python train.py --arch="jasper" --model="CTC audio transcriber" --dataset="two synthetic voices taking turns or overlapping, over music, noise or silence" --train_examples=26041 --gain_aug_db=6 --time_shift_ms=100 --n_mels=64 --hop_length=160 --input="log_mel" --spec_augment=false --win_length=512 --tokenizer="char" --vocab_size=32 --norm="batchnorm" --activation="relu" --depths=[2, 5, 5] --kernel_size=5 --stem="single" --widths=[128, 160, 192] --init="xavier_uniform" --residual_init="scaled_by_depth" --optimizer="normuon" --muon_scale="match_rms_adamw" --lr=0.0077 --momentum=0.9 --nesterov=false --orthogonalizer="newton_schulz_5" --adamw_lr_other_params=0.00079 --grad_clip=3.0 --l1_shrink=0.003 --steps=6900 --batch_size=384 --epochs=101.7 --lr_schedule="cosine" --final_lr_fraction=0.01 --warmup_steps=1380 --weight_decay=0.03 --adamw_weight_decay_other_params=0
Rows from block 8 of a small CTC audio transcriber, named by matrix and row number. Rows with one number belong to one channel. Each number is 128 + 24 x the weight over its row's rms, rounded and kept within 0 to 255. All counts start at 0. Numbers have three digits each. After the name is the row's rms in percent of the matrix's.
After each channel's rows are labels from the 100 clips, of 14848, where the channel reaches its highest value: "responds to" is what is common among them; "peak on" is the class under the peak. Only what is clearly more common there than usual is listed. The data: two synthetic voices taking turns or overlapping, over music, noise or silence. In brackets: how many of the 100.
# convs0: first width-5 conv (model.blocks.8.convs.0.weight, 192x192x5, each kernel summed), inputs 0-95
# convs1: second width-5 conv (model.blocks.8.convs.1.weight, 192x192x5, transposed, each kernel summed), outputs 0-95

convs0.173 111:113136110169135108146148152122128126131134146188122158177108140139133154132109088106132108183131104160138106126127084129185149142087108175125138166140116130081127115138162129110089130148141104109106057115164071062136145150134136127096119148127117128094122138138158108145121102132122139128
convs1.173 114:119107168137134111150131099115137126111158081150127120152128143120073136130146110118097140160136124116131094129134132101097129117145128151120144137108125096104132098141152116112063134058099098150109116144122130110137117065141126140114141104150113139102120171115142122122107080066113165144
responds to: text has "chair" (46)
peak on: low voice (31)

convs0.87 114:110155105160109146126120127109142146128134074106130112082153107159099164130141120134119131093118131171111116118148136173140161110122206092152093111137139096122148137118132137072086107150087130151107143129093153146145107142102123112124138116121134100117127115110136118162114143135138112088
convs1.87 105:110128143119132151128163121137113104147125079126133109127141086076134096102115137144184129120134119096131120116157157137105122135139142112121126083116149137139140099132148141085070154129111133122120105119117146123135168068128128110138042120141129122136118111142075120138086099145119147101
responds to: text has "village" (88)
peak on: low voice (32); high voice (30)

convs0.31 088:149158103126126119133114169131109160102079107121115082056113155181194114131134170142118119145139106146139124134154102136134125079090106143111121121117129122093130153142087127111155119101139107134129133127147119108076135107121143119121159134085131166162159159142147137120118103144137180157
convs1.31 087:124113134161109114090128144132107085135113101158104093103155108152069150151103092123133108131148192103144108135121173122098141141150111147121085150118122111131088116124142117066117165183153156155095134130133076170127107104135166168160135143143132104099086118156145145124141077120096133091
responds to: text has "stone" (46); text has "small" (29)
peak on: low voice (42); deep voice (32)

convs0.100 107:099108140083094143121145090088143105145116116077139124113108129101102119127134108140129115128187162092106164138132108148170112103126139132146100114134134112148159096140137126118109120130127135150106121107171146127134159115124168117106134111105080091131127115119167168115115136110083102152
convs1.100 094:120101116123124115144109100118109129138112158132148086110144130104152156142070182184105115153135165133123105153135116117136132095117133111109150183143108112121122132131097119143168132124152159134116160116143133136103137136155114138062111053109177115139125117179144141098115178119125110122
responds to: text has "robot" (43); text has "table" (30)
peak on: low voice (31)

convs0.116 109:130119141143145126110140140128108104116100130098136135103136146132135113133098142138119127165124171081098102130119112156076133142131123137126123127092133132127115177110119118112071143162143119145203115172157088112110142153134144099131170134105129143129121121115121122122071118139148123092
convs1.116 115:089109130115155139134166133142131088082095125135148112081131136091135124134087111114106148129129164088101097141133129129159139129140081082131116104092094128111143118115094136126114150172145105109173114189174119119135124132127178091138151143074141139133127137119088112113102121131140159132
responds to: text has "boy" (34)
peak on: high voice (34)

convs0.130 115:113110137169139129132133122116129137137088077151132102110136135062121137135127104149097139121128121164135151132131096157148136138135087134098116123138139118112171097143145154125103151125120183167140083126116112120120118164142142139106136137131147158191120116149149183136101096152142124157
convs1.130 110:159159125107146093124150111147095087137107098153108118090143124108130130122071122150141143141138142126121137153117129102138126147135089139153140117167090108096120133145114123134135140081123078154131114119103151157126149155135138148115174102132128128128085128133155145121127142133148142174
responds to: text has "works" (43); text has "search" (28); text has "learn" (25)
peak on: high voice (31)

convs0.73 096:137130148142186133097136139129174113129163094103124136137144133114147076135092122146137121122125092123157134115099142120116089185143089123115124122091177103107158127099140101144094137159107110119101125177108105148131138072057141139104092150071099123133127113114101158130095155096120140100
convs1.73 102:157167147135095110156134129129142089136120109102142125129130121139139110119147124112080160185100123163134131133144141109108148152111093099103143124148127184146133104134113095122134112177113145139126119142132137062152124057097105125138100120134138125132077125143111152109131169115087119117
responds to: overlap (97)
peak on: two voices (47)

convs0.136 099:194121137106142095126142088146123145124156123153111168141103109118090114121142146114139128125141124111104147149132102138176110120168151119116136131106108138145105161153128111116124137117105134156057083142157102137103160132116131158104158155125104098152132123152131111122111113132162140130
convs1.136 103:176122134110149118135155051145102107125101116180145098121171124127117157116139131112090119112094123144131146154103144095121132142090092125125151180134102156111166116131171144171122157082109138100144126162121093122150140151101116140158113114107145084072089125107143168114132133105109136143
responds to: text has "behind" (81)
peak on: high voice (31)

convs0.37 104:144159110138104113190169159116097148115105102159156114175139128131100190126140113149136141146114105147099142141139082137154167084135117120124153142146133112152125173178151176123096148107133113096132164120103194129161153162156119141104131126139132146117124083149113103147091128131150148077
convs1.37 090:176120112149102163110110169131091113116151132083117124089124106124150092129117120134136175098145127117104134163137120140141101094103153110127123133134088123137139130099116104146128102107091126134115092177154093116118103092118130108137110118133150125105153152137135163117120130155139077095
responds to: text has "green" (27)
peak on: low voice (37); high voice (31)

convs0.188 101:137107156114128148128096141136136126115130154154131127141132127129184103101141096136129126083130151123138188134162157170155140121119123110141146145121110121105148135117150127137108107173104148161107087101168132109116108145136175155141067180150120137095140145128093190093147116097105126081
convs1.188 094:108153124134151164152140116156107118109162113096120134166107131143118117129112111140143128136133108117115106120109126086145167131164131124130111114152128126159150118120146104135145115162104113161136152108103106102081158081082142139130162107131137124152117165126076161058085130160136133152
responds to: overlap (78); text has "usual" (39)
peak on: two voices (26)

convs0.40 105:154106130110144123167139107082096137121130111111099124130130118148150151118125171156122158116127146096133120137150106124099105068113167141161144154145088161128136121147140128141141125131110134107108150145131134116101152117093150122072122109115099160130146106107109107153121126141123103158
convs1.40 096:101162156126143136112139082116124110112126145104092114112134109118153145157118070111184155133092139164107120118158131146132112124138154156109152147099106155126094115119181110120144084100124136154144100142183122117128137123141118150127121118093117103122132115099111041124053124097150138115
responds to: text has "behind" (42); text has "repeat" (33)
peak on: deep voice (29)

convs0.98 096:118093111132137110110112146121163126130087159133146079151132138121195140113121084146147154131163119127147131103076086118075133115134173159066117134127133113100140125132082120108059126129066108121140160122089132127167102122122150052116133119101103144168097133089106161124136073139131129121
convs1.98 106:151150113143151132130159137110114137137144141176133088130174100097143182124127138114138129151137127104146142136136164138100134125171092188163130134131118142128138103153128114076121130115143106145084169121068173130144120100138154142142153113130142122176102104140127145112126104114105144134
responds to: text has "school" (59)
peak on: high voice (32); low voice (30)

convs0.127 098:178120180176149136142148143147148115122161119119116147118118111129178111156143162113143126098149125150098125078108156153134139113158150124121121141155137124138139168055150137133177159122132117160129104146066128145154132138151125153145136106128112091147149166115092117147113128113128122148
convs1.127 098:117136150114141142113117109156092119170145111145103091118143101076132117128123136133159117105108127115124172097187135157118118158123101104125103124108125128092127103109142131113089116098144138139155088192139128128162143160157138121121089138114144139126085144097115092104106128121143149113
responds to: overlap (84); text has "school" (25)
peak on: two voices (47)

convs0.59 116:074140130130151129121136167085126126132157098164068109114131125122145122140100181137117140110165115168122178115122136145137153142129133115096148159131132112112132113130109125158197138127163133131120171131100169146098127107134095157159072140114138129123101092114096104157178138123127089116
convs1.59 108:164110144137128097118149154160129187127148150121118104136137095076101132113103084122083128099151089141084089153104147090084167128129110137118109103097136107136133139110123149129116076140112136127108071126138136117111115110100097127099130148178120128148186172127079099128148117129097097096
responds to: text has "cup" (56)
peak on: high voice (30)

convs0.178 107:135145110161150126158115119126162126153138096148115130114078149126142110125068144128136090119116130084141110093126124146167083144133142135137130138169138162082087133126152120107117124110120112135161133100101112125106129080145113113114171137171093046085149116106122107137098120115132138070
convs1.178 110:099141144150131122154107079111141122161143094161144173130177127127116151124037123111114149124119150149090081140120156197124112108132204082168150127099109170136121146123146120167168153142124125125144120158157129115127083124143088116109170139115121090113090110151131129173071148129148107130
responds to: text has "his" (42)
peak on: two voices (30)

convs0.189 091:057183126076138115157138097140175114127141095065132113121158103118140146099103147074129131103133139152120082112103151140125165140133103128113160099134086144096101111106137108143117130147149142127095136163134085113138106111143143132131147124150131134075130097159161137119110134109137132125
convs1.189 101:100111102117124166125079132118123133135126120122151160127111097147121137114155127132119167127155108156098137137127120058202126134115120128151104084153105131142132167152116154072146148140091137103119117122082057114111119159157139129129108130144127168162118128116124119119131119152103165114
responds to: overlap (99)
peak on: two voices (41)

convs0.141 117:077137130110118119121129123121046130120104091103122119161137095090116116086134133133140121124142148152127087153121134136148154138126097118131096110126113090167103145136121137117158118127170146109110127135144107105125122149186121124110143111141121124174117127151174175150112164117106117152
convs1.141 105:142099082140140116133124102137105095119115130150129116126131111142159158098140164130133119114132115119112093101127150105149147118170143109074102116118141149129170139140162135166137162147190112138137096124106096141119109128112169120146129132074137085098118125121162143109143143149091119141
responds to: text has "slowly" (68)
peak on: low voice (31)

convs0.121 080:126154162170109123137160125099098131128116134103086123153138106120160154151117152137130133090122149114131105113155167162167107126107144104108112141105118071180140109174129145100100157124127141101096168108121088176124146122101174131094120159126158088123127117079143126117114119104144086127
convs1.121 081:134102165148183099144097126151135120185102137143152084131162134106117130124079123104115106139126099139104106139124151104132115111126132123155118145123135132104104072099132121153141138097096086117122093183099142150112079103131140122192132108107125110122140086140127069120109121121117100122
responds to: overlap (76)
peak on: high voice (33)

convs0.122 096:156097162094141116152134084116136118087101210140125166126129154094138110153158103136113089082131112099121149142165141138123137122123133138128087144120150148115105108140111133147116155099130112145143104153165162121097106115120119132140089119080170126134133107101097124131118131132139112144
convs1.122 091:124112151184141106090116175115151177110125189047155169120160117120137139131092119136130183096159145139130139127145121112120163116134125111069149107141143140122131203113131168162117138129124145123147114120110132142109112103124132115166118134104153156144147154093191099097147124137103118171
responds to: overlap (97)
peak on: two voices (63)

convs0.30 103:194138127097143139136143110141106122071128115138155120115112118136110118115128129123132123142125148129162098120142107189110096105132108165128119167102102128143136132135135134154114131145113118089169111169127125141115096055134142143156157148136134158085108118111160141090108122105139134085
convs1.30 097:079124154166151107122157107143118142101142112125111120122149164131142109158168136136107104127163074094135129143109140134119108101078118099132119122135115174099140159134130097132147165135126125168137120157101139163139100099152123083129191119106087169141114119149151139129100146104134123153
responds to: text has "zero" (56)
peak on: high voice (31)

convs0.179 115:103151123119114111133129135111138119130098176082132121134130139124121127088133099098106111144122195166123149121133122129123150128129114053123112139131128135156117124129149146112108126136139130116133122157145129120122149079138118131147072123135105119105123129136162113134144109141156144124
convs1.179 115:111129101151137159139155142131118141123118125125105173120130149098149120125110103115121131121141154110143134136136127125163151123153123072110108137109082094111150134123143126171126140103170091130111107116123151163118110101114124130111088107147142098106144134134188086094155108150110139092
responds to: text has "slowly" (65)
peak on: high voice (30); low voice (30)

convs0.57 109:146113145158117117134140124095111136103116129131148136161110147128109121177140140103134144133147141120157159105137129080127087120139135148169146119148123135155107077137157125109104139153091143149145105078088109066109139140175127128152120094128097123163130135152109115104148139139155129134
convs1.57 113:145153144126101112127126130149158113130140144153162154121130110124151121093130122114134155148151111129114095155124136122117141109164104069132131102116126128158086083111142143140124100164168084115125140088123146142119183128140119139121145141077121143156160130167130119115138140127117149119
responds to: text has "friend" (58); text has "red" (29)
peak on: low voice (33)